From a checkpoint of a small masked spectrogram model: log mel input, encoder activation gelu.
Rows from block 10 of the encoder, named by matrix and row number. Each number is 50 + 15 x the weight over the matrix's rms, rounded and kept within 0 to 99. All counts start at 0.
# proj: attention output (encoder.blocks.10.attn.proj.weight, 128x128), inputs 64-127
proj.9:31 15 05 31 96 36 40 55 55 60 39 56 64 48 23 51 76 53 37 36 80 49 60 48 62 42 74 41 14 52 51 50 72 68 57 33 15 56 38 25 26 59 37 64 40 38 71 62 38 50 52 39 28 47 31 61 49 51 69 28 65 33 48 51
proj.10:50 52 22 76 40 84 37 47 63 51 43 62 88 51 54 45 41 67 52 53 37 50 62 63 23 33 55 47 52 27 45 59 54 48 79 31 34 52 68 45 41 60 58 41 41 43 54 42 50 46 60 69 41 60 61 59 40 61 49 49 73 48 71 72
proj.11:41 38 42 64 50 57 42 36 35 51 58 40 87 43 53 67 51 45 77 42 49 72 38 47 38 64 52 55 89 50 48 39 40 35 74 40 60 63 57 70 87 26 51 28 35 55 49 37 70 67 45 80 25 42 95 46 36 37 22 50 38 58 62 47
proj.12:43 39 14 55 12 59 60 50 59 51 46 17 58 39 33 45 57 34 59 40 65 54 34 36 39 51 52 39 63 50 35 58 58 47 72 51 68 24 61 39 47 61 41 80 22 48 41 47 53 55 37 78 32 30 50 72 48 36 42 34 33 51 49 42
proj.13:77 50 33 73 37 68 60 24 44 37 35 33 54 44 22 42 81 43 62 75 33 45 45 47 59 56 63 57 40 48 54 74 29 55 71 36 46 29 53 58 44 69 63 54 40 68 61 67 21 50 59 36 66 37 59 60 44 55 35 60 72 60 57 36
proj.14:42 42 58 51 61 64 59 52 56 46 33 58 42 52 49 30 15 52 35 39 70 46 43 45 51 64 58 67 52 31 57 51 61 35 48 48 52 22 22 68 51 53 52 63 74 69 20 60 66 46 61 60 47 58 35 49 51 53 51 24 53 71 51 47
proj.15:24 58 71 54 56 44 59 40 62 58 42 27 42 38 57 74 51 23 38 61 52 46 67 47 30 86 42 44 64 27 28 50 51 42 26 70 52 41 33 60 54 39 44 74 60 67 47 25 62 68 57 56 58 47 38 18 69 25 58 50 48 46 63 62
proj.16:57 67 49 55 42 64 51 43 39 48 78 60 71 52 40 45 62 57 52 64 52 42 44 55 60 38 60 19 55 37 41 36 40 37 42 83 45 68 25 54 59 30 24 30 39 59 43 53 31 47 44 42 35 40 59 31 52 66 08 75 38 72 32 53
proj.17:55 63 19 52 53 27 71 37 40 67 33 58 39 62 67 70 65 47 47 92 43 34 49 34 62 29 67 48 65 41 31 52 61 56 88 40 48 66 45 64 49 45 61 29 37 10 56 31 41 60 47 27 61 51 51 68 47 58 33 37 43 48 72 37
proj.18:62 56 91 40 41 50 69 63 64 49 57 60 65 80 72 42 45 84 42 38 77 46 67 60 38 43 72 40 76 38 48 75 27 66 31 43 34 50 18 28 64 33 67 22 33 37 40 50 57 00 57 59 42 39 09 20 86 56 57 54 36 60 52 27
proj.19:31 62 67 51 55 61 60 50 31 49 56 34 57 38 35 39 63 58 30 32 32 37 49 37 41 57 45 41 43 74 34 62 75 28 28 35 61 55 42 45 52 34 42 74 47 48 43 84 18 46 63 75 53 44 67 80 51 50 60 40 41 46 58 49
proj.20:65 37 66 23 42 55 50 58 60 35 27 41 48 22 58 21 62 40 65 38 45 59 45 23 76 55 52 49 49 43 42 60 50 73 53 89 45 37 50 36 43 70 58 61 45 67 45 69 53 65 21 66 62 34 57 68 68 39 48 20 44 61 37 27
proj.21:56 62 32 42 30 38 35 50 40 41 40 23 43 37 71 56 58 60 68 44 50 25 30 40 72 58 53 37 56 58 27 69 19 22 58 62 63 47 58 41 53 68 35 72 47 68 49 75 47 32 34 50 58 56 60 59 37 39 37 52 54 48 40 21
proj.22:41 40 35 38 59 53 56 48 50 52 38 43 34 52 35 69 39 44 31 81 48 42 55 69 32 55 23 53 55 58 51 50 37 47 69 53 37 55 55 60 41 48 66 36 63 45 47 49 68 31 69 42 32 45 49 26 42 36 58 57 66 43 50 55
proj.23:63 42 70 59 32 89 67 24 42 57 57 62 77 50 56 47 50 69 34 40 37 13 69 40 57 59 28 32 46 51 21 34 52 64 46 80 65 21 33 70 51 44 49 25 21 49 52 63 54 25 53 37 70 74 41 66 46 56 57 52 52 49 52 52
proj.24:58 43 65 41 41 41 86 47 19 51 44 48 69 36 42 51 20 40 42 39 76 41 29 51 25 74 55 64 57 43 10 51 47 51 32 43 68 52 50 52 67 56 48 68 43 58 41 49 73 56 54 77 44 50 59 56 47 50 54 30 20 53 99 67
proj.25:74 27 28 26 58 35 30 68 73 38 74 50 51 35 57 40 76 35 73 23 58 61 63 39 86 86 33 50 50 82 47 40 45 91 42 66 41 46 51 51 55 37 45 84 38 82 47 60 32 47 32 75 42 32 38 49 50 11 71 48 23 15 40 58
proj.26:47 45 66 51 41 59 00 57 48 35 31 50 54 29 10 36 41 46 44 78 21 27 51 59 40 66 40 32 25 36 65 29 60 53 19 48 57 41 98 49 31 65 79 45 41 61 65 45 48 33 47 24 52 66 43 46 41 31 62 73 74 60 49 73
proj.27:39 70 00 22 58 32 74 46 31 72 51 47 40 50 66 92 71 25 72 56 40 54 31 29 36 60 64 38 34 56 79 50 85 51 96 63 43 67 17 51 64 31 33 48 63 50 40 24 36 65 17 48 57 37 88 54 81 53 28 72 73 43 40 48
proj.28:63 34 53 59 78 99 37 58 52 53 44 66 46 79 17 66 36 42 50 50 40 40 12 45 55 40 37 63 55 65 33 56 47 59 54 42 32 19 49 40 31 50 63 33 68 36 55 33 38 85 50 41 62 56 99 71 45 58 48 55 38 46 83 54
proj.29:70 59 26 58 46 57 59 44 51 63 43 36 55 62 29 53 43 76 49 55 33 69 33 28 57 36 49 63 44 44 60 27 33 35 59 42 65 33 57 46 67 11 61 70 51 41 43 39 58 48 62 62 40 53 59 59 59 52 44 64 45 78 31 45
proj.30:76 39 39 61 51 48 40 55 60 51 52 49 34 60 45 42 78 45 76 64 46 70 04 53 52 34 41 36 52 70 66 26 29 65 51 51 51 46 76 35 33 56 65 56 67 30 39 35 08 54 41 48 64 45 76 61 40 55 43 70 33 44 39 73
proj.31:53 41 54 55 66 35 68 33 61 37 44 54 33 37 83 61 51 49 58 48 68 68 50 45 39 28 50 54 46 51 46 24 56 50 58 42 18 75 47 68 20 57 39 54 93 38 30 28 35 39 41 83 18 40 45 39 60 65 62 48 46 33 58 50
proj.32:57 23 36 60 62 33 84 32 57 61 32 34 27 49 88 71 49 45 31 63 82 62 67 53 53 47 64 42 47 47 37 95 41 83 57 47 46 63 46 68 42 44 53 78 68 53 19 30 53 59 61 20 38 49 51 50 36 54 38 44 45 55 72 38
proj.33:63 38 54 49 58 48 38 48 42 62 53 88 56 42 42 52 50 40 47 56 42 48 70 36 63 70 48 54 30 54 70 34 38 66 39 40 43 62 77 59 58 41 40 23 45 61 20 58 47 56 62 65 62 48 44 76 26 50 56 54 68 38 48 75
proj.34:52 76 97 44 69 52 34 46 40 18 63 33 38 68 60 52 48 56 23 64 43 31 39 57 68 39 52 47 63 45 56 76 63 24 16 43 41 50 67 42 48 69 25 62 62 39 37 57 57 33 68 36 63 48 49 53 33 59 41 43 38 49 50 48
proj.35:64 11 59 29 40 42 73 46 35 46 54 53 42 58 28 46 46 23 43 37 52 64 40 27 45 56 47 72 59 48 25 34 50 85 44 66 63 60 36 47 48 48 50 56 63 44 47 49 65 68 59 49 49 26 53 73 60 41 57 41 35 40 67 72
proj.36:38 63 50 19 23 39 45 62 60 48 76 36 31 59 42 67 72 71 44 43 46 46 57 72 56 63 43 45 48 53 33 12 75 65 42 64 67 44 47 39 27 51 22 65 62 34 64 31 15 38 85 43 45 58 35 29 51 38 68 49 59 43 75 69
proj.37:50 49 62 45 46 49 51 42 47 59 76 42 55 30 40 52 55 36 51 65 80 66 45 45 50 71 48 43 69 50 63 72 42 62 43 38 44 48 60 53 57 51 24 51 33 62 60 51 61 59 59 48 33 23 66 53 43 26 57 34 49 44 49 33
proj.38:24 10 60 64 34 42 62 39 56 43 27 53 38 50 62 78 49 27 18 56 34 28 56 36 62 47 74 57 34 48 19 27 51 73 64 47 51 52 51 55 36 40 54 44 58 51 38 14 61 57 71 17 55 56 53 48 50 48 47 38 51 52 66 66
proj.39:51 38 69 60 41 20 56 35 64 49 49 25 76 42 46 41 61 43 51 41 56 75 59 40 52 47 32 76 49 72 44 30 43 67 51 52 48 54 43 63 52 46 41 59 46 43 35 56 37 65 61 71 33 51 53 49 34 70 69 37 67 31 60 68
proj.40:82 32 60 81 42 52 65 51 58 58 66 40 30 44 59 50 47 76 27 32 42 79 79 84 49 38 51 33 35 67 58 71 16 62 58 42 52 80 22 53 49 15 45 48 71 48 55 34 55 34 74 48 43 46 44 31 39 54 36 73 75 53 31 29
proj.41:27 66 66 44 65 65 48 46 46 41 54 61 31 70 82 63 49 49 51 58 45 30 70 63 20 39 26 90 73 62 45 38 63 53 39 53 36 53 24 63 62 61 66 37 67 45 35 44 48 71 61 66 47 74 22 37 67 69 64 46 27 45 64 65
proj.42:86 56 69 53 39 48 90 28 51 69 22 73 51 48 42 46 45 66 26 65 46 64 49 43 32 52 32 50 61 75 40 33 18 61 45 46 65 33 35 69 60 34 83 26 61 33 49 57 70 44 75 57 36 40 79 48 46 49 33 67 58 40 56 68
proj.43:70 37 45 57 70 40 68 45 63 22 38 34 54 73 27 50 59 29 62 32 57 57 83 17 57 48 20 45 42 65 38 76 51 58 75 76 39 45 61 75 58 62 63 63 56 32 27 22 38 63 59 74 38 72 46 61 57 54 57 73 87 57 58 28
proj.44:50 68 50 56 53 67 53 63 51 31 61 29 78 76 28 54 37 72 44 27 03 41 63 51 32 49 39 70 43 53 70 64 32 26 65 42 59 44 68 44 43 67 35 57 42 49 31 40 48 55 47 61 64 62 47 65 38 60 51 21 74 55 33 47
proj.45:53 59 37 50 74 56 58 42 51 49 58 48 37 64 54 66 51 38 47 28 61 69 40 34 39 43 45 59 47 53 49 71 47 32 48 44 31 68 34 56 61 60 59 52 72 35 52 51 61 70 52 57 59 39 65 80 77 59 50 36 58 43 46 35
proj.46:63 54 48 56 60 56 50 22 46 36 35 70 52 60 54 52 42 41 34 49 41 57 39 45 69 34 79 69 45 61 42 79 79 34 49 36 39 56 63 61 48 38 42 46 62 56 49 60 49 52 43 07 56 71 61 23 59 69 32 41 51 60 46 31
proj.47:60 40 44 43 64 70 22 55 64 50 55 70 70 43 71 53 61 58 57 76 56 48 62 34 70 51 00 35 41 57 52 30 42 47 47 56 27 28 47 35 48 44 42 36 15 58 31 40 42 41 29 43 64 19 50 47 59 49 85 57 37 22 44 52
proj.48:37 78 62 70 34 24 46 61 56 73 49 33 59 33 48 52 59 68 48 83 68 56 62 49 54 41 37 50 82 29 65 55 54 11 41 33 64 57 63 35 32 43 39 65 41 61 51 28 55 25 37 42 62 49 16 33 67 50 51 33 16 84 36 63
proj.49:40 52 90 47 53 23 60 66 45 77 36 39 45 33 79 19 46 49 64 99 50 46 45 65 34 40 33 35 57 47 65 48 57 37 38 28 43 75 39 19 49 43 64 50 56 61 46 74 46 56 39 27 40 49 55 48 47 60 54 73 53 47 55 48
proj.50:49 78 41 36 52 69 63 54 83 48 45 58 14 42 85 58 68 33 40 28 59 50 54 31 53 63 40 18 45 52 33 46 48 35 49 54 44 43 25 32 46 55 46 51 56 66 25 55 50 71 42 60 48 26 51 65 31 32 72 52 45 20 60 66
proj.51:41 40 21 50 39 61 38 57 42 36 53 57 61 52 29 40 55 52 68 62 53 52 76 33 99 34 62 41 30 53 68 70 51 64 76 36 65 57 57 44 53 71 40 56 44 41 75 60 47 41 47 48 47 73 13 57 12 64 48 66 61 23 47 31
proj.52:72 28 53 55 58 55 55 61 50 21 26 39 60 57 51 23 48 47 36 33 74 71 70 72 64 66 43 48 53 65 56 24 36 70 43 37 62 32 46 26 34 57 63 74 55 46 70 72 56 58 60 50 15 28 46 40 50 18 67 50 29 54 30 70
proj.53:68 26 75 59 67 50 39 48 31 57 56 53 55 27 30 28 65 40 47 45 47 29 57 58 51 14 42 09 33 46 44 43 36 73 44 46 22 22 44 52 61 52 33 50 52 57 69 70 64 61 52 55 50 51 37 30 57 97 82 89 45 51 50 67
proj.54:74 18 25 33 53 32 56 53 31 41 40 53 45 52 32 52 44 59 32 46 55 59 32 35 52 56 59 54 48 80 45 80 12 65 78 45 42 73 49 45 88 60 63 58 61 50 54 46 79 37 54 51 55 34 61 71 44 72 34 21 65 26 54 17
proj.55:25 66 49 46 59 56 21 63 55 70 64 60 47 25 58 65 60 45 65 45 89 49 71 63 25 48 31 28 34 48 38 33 64 43 70 41 26 48 57 24 52 30 45 37 65 57 53 38 39 66 17 43 25 50 23 55 62 60 63 62 78 45 59 78
proj.56:53 52 44 78 64 36 40 69 29 33 35 46 43 83 57 70 36 78 54 41 73 33 50 46 32 68 44 39 26 27 59 56 52 50 52 31 34 73 43 31 83 86 54 56 69 44 60 29 63 22 38 59 47 68 54 59 48 37 54 46 62 62 44 46
proj.57:38 62 39 55 77 46 34 61 43 49 59 51 59 22 67 48 49 46 68 40 47 63 44 59 54 31 53 68 57 61 55 75 58 56 79 58 44 47 72 45 52 56 47 39 39 51 33 40 47 46 41 51 38 58 71 34 49 68 49 64 64 58 41 13
proj.58:76 34 62 26 39 47 44 54 67 42 07 60 36 65 53 62 67 40 38 58 64 48 65 45 46 47 56 31 72 27 14 25 33 59 45 82 68 53 58 47 42 69 69 32 79 28 34 47 48 57 53 17 41 49 28 52 47 52 36 49 22 78 65 41
proj.59:21 68 52 55 65 62 53 59 19 56 51 54 39 53 35 57 76 57 22 61 41 32 50 65 46 41 37 37 17 53 49 12 99 34 34 37 48 40 51 22 77 25 47 69 57 37 65 36 21 34 67 41 61 64 34 29 52 65 79 65 66 38 51 77
proj.60:53 71 54 51 60 48 57 58 53 83 70 44 80 58 23 32 40 26 54 58 74 77 48 59 38 38 59 73 53 57 60 35 45 32 45 49 45 65 53 39 40 29 45 52 20 46 80 64 57 54 47 35 24 42 36 52 54 65 62 39 43 40 49 74
proj.61:12 53 58 36 53 75 28 69 37 34 32 29 36 39 71 57 39 56 46 77 67 51 76 71 62 55 71 65 75 29 42 29 71 73 42 60 48 41 46 28 82 49 76 57 62 65 29 40 46 55 64 02 23 56 34 18 39 45 22 61 41 59 46 72
proj.62:51 08 61 51 53 56 61 43 49 65 29 30 44 62 49 44 31 13 62 77 47 25 51 31 61 33 65 39 47 65 52 52 52 91 29 55 79 57 42 70 24 33 64 35 42 42 51 76 61 60 42 32 41 56 63 86 42 46 50 61 48 56 40 38
proj.63:46 59 43 32 49 60 20 51 53 46 63 58 75 37 58 68 51 47 25 37 61 59 78 44 44 69 30 58 58 34 34 62 49 28 58 64 46 50 81 43 38 61 37 46 31 38 25 24 52 59 82 62 60 54 21 70 49 41 61 47 63 46 77 35
proj.64:72 25 79 64 78 85 52 61 48 46 65 78 46 40 64 74 32 52 51 55 40 76 42 63 31 51 67 33 57 54 65 72 55 59 24 28 37 15 47 45 52 46 23 41 49 51 51 42 66 44 29 51 55 53 65 38 54 50 52 68 38 57 33 38
proj.65:51 50 44 66 65 52 62 36 56 56 36 48 65 41 69 85 30 67 50 40 20 68 58 65 41 46 36 62 44 76 56 58 43 48 76 45 37 77 66 64 44 50 83 56 52 83 33 34 61 51 42 49 40 53 63 48 30 60 37 70 62 39 52 33
proj.66:35 63 40 74 63 50 57 53 50 28 70 47 85 48 24 52 35 78 84 38 28 85 48 43 37 54 32 66 28 64 75 53 78 49 95 32 38 55 66 53 50 64 55 33 50 43 47 39 50 55 32 60 28 52 55 66 40 50 43 38 64 56 58 44
proj.67:39 56 53 33 48 23 35 59 49 34 52 62 71 93 41 37 42 67 50 67 43 35 59 61 51 55 49 77 47 66 65 69 85 38 47 74 51 66 62 68 69 57 51 56 40 40 16 50 30 49 73 29 44 73 38 37 55 59 55 46 65 64 55 66
proj.68:49 66 58 54 58 37 42 68 49 32 49 63 17 52 60 42 23 36 51 60 43 48 36 35 55 46 36 72 61 40 42 60 67 48 29 43 32 64 27 40 54 61 51 31 78 46 42 53 83 52 46 67 59 62 47 52 61 45 74 38 46 60 50 43
proj.69:67 26 49 36 45 54 29 45 63 44 42 65 32 70 45 65 51 82 37 08 54 48 37 49 44 64 46 66 58 56 35 34 36 47 42 79 49 58 47 45 37 36 54 34 50 72 48 50 52 26 54 46 61 34 54 32 81 51 35 33 35 55 45 60
proj.70:29 39 72 76 58 43 81 28 42 48 45 44 37 17 63 61 73 49 53 30 72 52 45 73 31 55 37 36 76 48 47 51 76 58 60 17 40 47 41 64 54 41 57 68 44 69 56 52 22 50 28 64 44 59 55 35 79 39 63 59 44 61 39 62
proj.71:41 40 47 62 60 61 34 35 37 64 53 48 48 15 45 40 51 46 52 38 58 50 39 40 77 61 78 63 71 48 57 69 63 56 30 41 43 46 74 55 46 19 38 73 26 87 39 59 42 31 22 27 46 42 80 49 72 48 42 52 19 40 30 21
proj.72:42 68 31 49 10 54 53 58 55 41 81 29 42 42 74 64 49 38 23 42 52 59 45 17 47 64 22 49 37 26 37 31 86 52 35 59 90 39 47 37 44 58 36 85 35 73 44 34 65 50 63 57 77 30 43 76 69 36 94 55 73 76 56 64
proj.73:60 46 29 29 50 54 45 59 49 62 45 34 64 36 62 58 56 38 41 61 42 62 50 50 28 39 76 65 74 50 49 67 28 68 55 59 29 59 36 49 71 39 64 68 64 23 54 35 56 41 50 60 50 65 76 27 90 58 14 47 56 61 54 46
proj.74:56 49 88 29 75 57 73 40 68 42 70 69 30 47 53 38 43 55 36 64 38 48 48 63 53 26 67 64 48 66 23 55 40 70 28 70 43 49 58 56 47 72 39 29 36 51 56 67 49 28 66 47 62 48 49 29 58 71 38 42 49 52 55 29
proj.75:45 88 57 61 57 49 49 68 75 42 49 52 62 27 48 49 50 63 66 38 42 45 54 55 34 40 34 23 77 34 50 73 42 12 37 42 66 66 81 43 25 60 60 36 25 59 33 46 57 48 49 67 52 66 44 81 41 45 48 78 35 78 54 33
proj.76:36 76 56 53 33 61 25 36 67 73 49 47 85 20 52 56 42 26 53 36 64 74 56 25 50 47 73 65 48 42 47 67 79 32 62 35 73 35 66 58 41 43 61 56 37 64 58 47 45 77 43 71 35 48 72 51 59 50 26 38 57 71 65 55
proj.77:50 41 62 70 68 48 52 39 69 48 17 35 41 53 23 66 48 54 62 26 48 21 48 55 29 60 49 52 42 48 34 53 44 58 40 69 36 44 53 43 32 49 69 57 46 53 63 53 47 39 49 49 44 73 54 33 69 35 47 43 40 60 54 47
proj.78:49 34 40 67 40 27 49 54 50 59 36 55 42 60 37 42 39 29 45 49 43 69 66 52 62 46 30 55 40 53 68 74 62 71 47 37 68 74 70 54 36 72 35 37 45 41 62 60 52 56 54 47 73 35 47 64 34 42 75 42 54 32 42 39
proj.79:53 62 41 59 40 62 71 51 81 56 94 40 61 60 12 35 61 45 78 28 53 51 35 59 59 50 74 63 51 62 61 63 31 58 39 64 49 54 28 64 20 55 45 52 39 38 93 59 42 83 35 84 56 27 56 60 37 42 20 35 51 46 39 44
proj.80:68 52 31 45 61 39 61 54 39 53 46 45 23 66 56 58 32 51 68 46 38 47 30 78 18 45 73 78 38 49 48 59 41 47 59 46 62 62 54 69 69 61 65 65 38 23 41 45 61 57 48 48 86 73 61 48 47 29 26 27 75 33 66 44
proj.81:49 50 71 71 63 82 49 52 35 39 63 36 63 46 50 55 60 46 31 43 56 58 84 47 54 45 23 46 32 40 45 53 46 44 17 43 26 39 44 60 93 44 61 73 50 79 69 45 42 47 69 45 38 48 44 61 40 64 70 67 71 76 51 43
proj.82:62 48 53 52 46 62 54 57 31 30 49 65 58 83 70 82 38 59 63 38 32 21 53 60 21 52 56 64 61 35 37 51 56 50 54 51 53 32 60 46 81 57 52 49 44 46 25 36 49 52 47 58 39 82 13 40 56 55 48 61 52 74 62 47
proj.83:38 51 46 68 14 36 33 46 41 47 49 48 62 28 67 41 38 86 62 50 35 66 30 49 84 69 57 68 60 46 74 64 59 47 46 55 79 48 52 55 45 49 48 45 46 74 35 51 61 32 29 47 50 41 53 71 33 37 58 49 33 62 45 20
proj.84:16 55 47 47 59 77 52 65 70 60 49 30 40 64 59 82 44 61 78 62 56 64 41 45 21 67 25 72 64 40 66 33 56 38 77 40 23 26 39 55 28 59 34 51 74 26 27 27 15 61 37 52 31 46 60 79 46 57 91 31 41 60 95 65
proj.85:58 68 46 49 25 66 38 46 34 58 63 31 29 26 57 66 35 61 73 46 47 58 84 78 31 67 48 73 67 34 67 37 27 26 37 64 65 57 46 45 41 55 32 64 65 47 54 33 68 36 41 66 52 52 54 51 74 32 67 36 51 28 34 50
proj.86:85 62 41 60 30 33 73 54 40 65 49 43 36 66 37 57 50 47 72 37 39 29 41 54 47 62 62 58 51 38 51 51 36 42 52 47 66 76 30 49 45 20 36 51 74 44 71 45 58 50 52 66 62 52 74 52 69 57 14 39 50 70 68 52
proj.87:90 99 49 44 38 32 49 51 61 52 37 61 62 49 52 47 43 16 56 00 86 54 19 39 54 69 57 42 40 48 33 74 48 03 34 44 42 52 51 39 57 65 55 35 35 59 70 72 64 75 29 79 48 22 61 70 63 29 63 53 37 51 65 25
proj.88:57 48 22 43 43 48 31 46 42 66 20 67 66 33 08 70 61 57 47 53 31 55 14 26 56 43 61 43 50 52 37 42 52 65 45 51 40 47 63 60 76 32 72 49 37 64 90 14 20 49 49 70 62 31 82 64 73 52 78 59 33 41 72 55
proj.89:27 43 59 31 57 50 47 37 29 39 54 73 54 23 99 58 52 50 52 74 47 41 45 53 41 43 45 49 70 36 40 60 55 51 51 59 51 47 64 71 57 43 35 17 50 59 18 55 59 18 32 41 61 85 65 16 42 83 09 54 55 57 27 49
proj.90:39 54 01 50 37 58 50 27 50 49 48 55 27 70 73 62 43 72 54 50 43 56 40 82 55 45 66 29 00 31 87 61 42 44 78 59 68 40 38 58 56 63 64 34 70 32 65 59 53 26 44 57 69 38 35 23 58 56 42 54 74 71 00 28
proj.91:54 36 51 56 53 30 60 43 67 62 24 39 39 54 67 66 48 38 27 55 42 41 29 47 26 72 75 49 79 52 49 64 31 71 58 48 36 77 54 50 38 44 65 80 45 54 34 46 35 50 57 40 73 61 71 47 66 49 25 59 34 46 59 52
proj.92:30 47 77 70 41 32 42 63 36 53 56 30 66 43 55 71 33 50 44 52 47 73 46 37 46 50 26 61 88 42 38 67 56 40 26 17 81 52 77 41 51 50 24 69 53 67 44 41 53 57 43 58 51 35 50 70 22 42 31 45 28 50 49 55
proj.93:42 50 54 68 20 64 28 20 44 45 43 49 69 51 74 36 51 54 29 71 27 74 72 53 54 47 41 55 65 26 52 36 51 51 14 20 70 31 94 65 38 67 65 59 26 60 23 68 48 53 59 41 57 29 12 36 42 56 58 47 29 58 54 69
proj.94:58 16 48 32 41 71 59 36 38 30 63 51 67 11 56 69 51 69 67 45 29 49 50 92 53 72 57 36 31 50 62 70 29 72 21 51 48 34 30 54 61 55 66 56 23 86 50 44 55 42 25 52 62 22 33 07 72 32 52 53 44 37 33 35
proj.95:51 25 49 28 51 26 63 48 47 56 53 46 25 51 38 41 38 44 82 64 49 50 30 56 49 45 60 48 70 52 23 51 51 54 59 81 60 79 50 50 45 55 57 51 70 37 56 70 80 64 37 42 36 43 69 52 22 43 47 41 31 54 61 47
proj.96:19 61 80 58 66 63 53 73 60 50 58 54 61 42 10 31 31 51 72 58 66 55 50 70 34 34 50 56 68 33 65 59 82 49 35 44 46 32 24 54 71 41 64 40 49 50 74 41 56 68 59 47 38 62 50 40 44 53 54 63 41 60 56 49
proj.97:46 58 77 35 52 68 48 51 74 35 52 43 29 47 34 40 63 56 46 37 58 32 79 34 54 48 35 30 55 52 62 46 39 35 32 79 22 53 51 37 33 76 51 37 69 30 68 65 45 58 57 76 34 78 30 77 23 32 62 73 50 29 65 45
proj.98:36 66 71 66 44 76 31 30 52 32 67 66 74 57 50 41 47 49 22 37 32 54 75 45 78 22 62 44 33 51 77 70 64 28 48 49 45 19 88 48 59 71 46 53 40 48 43 32 56 56 86 29 78 47 41 80 25 71 52 29 57 50 52 68
proj.99:59 52 54 39 36 47 67 50 59 48 68 68 18 62 57 44 57 59 46 25 56 33 44 85 54 45 72 44 76 61 30 23 57 41 30 76 53 69 33 41 44 54 31 27 83 38 67 66 46 48 44 47 32 39 52 13 56 54 38 38 14 38 53 58
proj.100:61 49 59 26 32 37 48 42 72 39 47 29 32 50 89 68 64 73 67 18 70 59 51 46 65 94 35 47 67 56 69 53 31 42 50 72 59 66 54 50 38 56 26 68 65 56 26 42 50 43 26 67 49 49 49 57 38 23 87 50 32 30 36 53
proj.101:32 76 61 27 21 48 41 46 64 25 57 52 60 52 45 21 39 69 54 46 17 36 53 34 77 49 43 61 56 70 42 23 49 26 64 59 64 64 60 51 32 66 56 45 45 41 61 62 33 44 47 41 65 62 45 58 30 52 19 55 56 24 38 64
proj.102:53 66 59 50 58 32 37 35 52 42 72 95 59 82 00 33 52 40 70 44 60 38 50 73 45 51 40 48 49 37 62 33 55 35 70 64 74 43 69 58 62 59 13 06 37 65 62 75 33 28 19 27 46 71 42 29 36 57 39 45 54 69 27 67
proj.103:37 08 71 36 48 11 40 51 27 49 48 60 66 64 33 40 47 94 29 40 67 45 38 66 31 36 53 50 21 52 48 39 48 66 38 62 48 68 64 44 51 47 77 48 59 46 73 79 63 24 64 79 00 48 58 41 55 62 46 51 69 64 43 60
proj.104:43 82 49 38 62 77 21 60 54 53 47 63 68 11 59 32 56 35 61 61 71 38 62 49 53 42 42 44 41 29 63 49 88 15 48 50 50 23 63 38 45 62 58 43 32 80 67 89 20 28 26 57 33 59 51 33 50 61 65 49 57 57 19 66
proj.105:62 51 39 28 05 35 36 43 32 70 78 65 99 55 13 19 53 56 37 53 34 67 54 62 57 61 53 74 42 56 70 36 43 50 56 59 80 64 59 71 71 33 56 30 31 52 79 72 41 47 66 55 59 44 48 41 57 42 56 45 73 60 39 67
proj.106:34 69 45 68 40 54 29 63 74 42 63 22 81 59 43 39 62 36 58 38 37 67 46 51 41 69 39 46 73 51 44 51 45 71 82 48 47 41 64 51 38 72 44 56 46 44 63 59 34 59 40 56 65 66 61 45 26 33 37 53 22 40 62 46
proj.107:61 54 75 42 49 55 73 54 68 56 56 56 31 49 62 41 58 48 71 45 61 72 68 54 40 21 48 45 65 36 68 32 31 53 29 49 71 48 57 47 53 67 56 31 68 37 44 72 50 65 36 48 40 42 52 47 54 62 55 51 48 65 49 58
proj.108:24 35 60 73 38 41 44 56 50 35 63 51 42 75 53 55 45 72 52 59 39 73 38 53 49 87 76 62 58 34 40 68 52 63 45 28 62 44 61 63 59 64 51 51 59 43 47 47 56 38 54 40 58 34 58 45 34 47 45 48 53 51 64 38
proj.109:68 47 60 50 63 37 32 64 54 57 42 63 21 74 69 51 55 28 43 65 56 23 48 48 69 45 60 51 30 66 44 30 49 45 48 58 16 69 30 44 41 23 39 31 59 33 53 55 48 55 56 07 37 57 67 40 54 62 43 62 44 38 30 35
proj.110:51 53 23 25 69 49 52 52 38 52 65 45 52 35 63 45 65 57 75 34 46 29 56 56 56 57 52 58 34 73 77 33 52 31 71 66 43 28 39 54 80 61 17 50 32 63 62 72 48 50 31 49 80 63 16 35 54 42 55 26 71 38 17 48
proj.111:31 65 59 33 25 61 54 36 08 33 51 61 69 51 77 33 69 47 10 43 42 25 50 56 51 39 38 42 30 63 22 47 62 54 40 70 68 46 44 49 76 61 73 62 35 34 29 56 52 43 65 47 62 60 42 56 58 60 33 28 58 34 40 50
proj.112:53 76 62 31 64 43 56 62 61 27 69 52 49 54 25 25 46 56 61 51 52 41 60 51 65 43 63 57 37 55 63 48 57 22 47 71 36 57 47 45 16 70 22 41 54 39 57 73 56 46 39 30 62 71 58 58 32 58 09 44 57 55 40 43
proj.113:38 68 69 62 42 48 68 56 34 72 71 42 33 20 63 26 66 51 45 38 51 60 58 46 56 37 52 44 65 55 61 65 37 37 47 40 42 63 43 38 67 34 28 58 73 71 54 64 44 70 60 61 47 49 39 45 48 71 69 75 57 36 62 43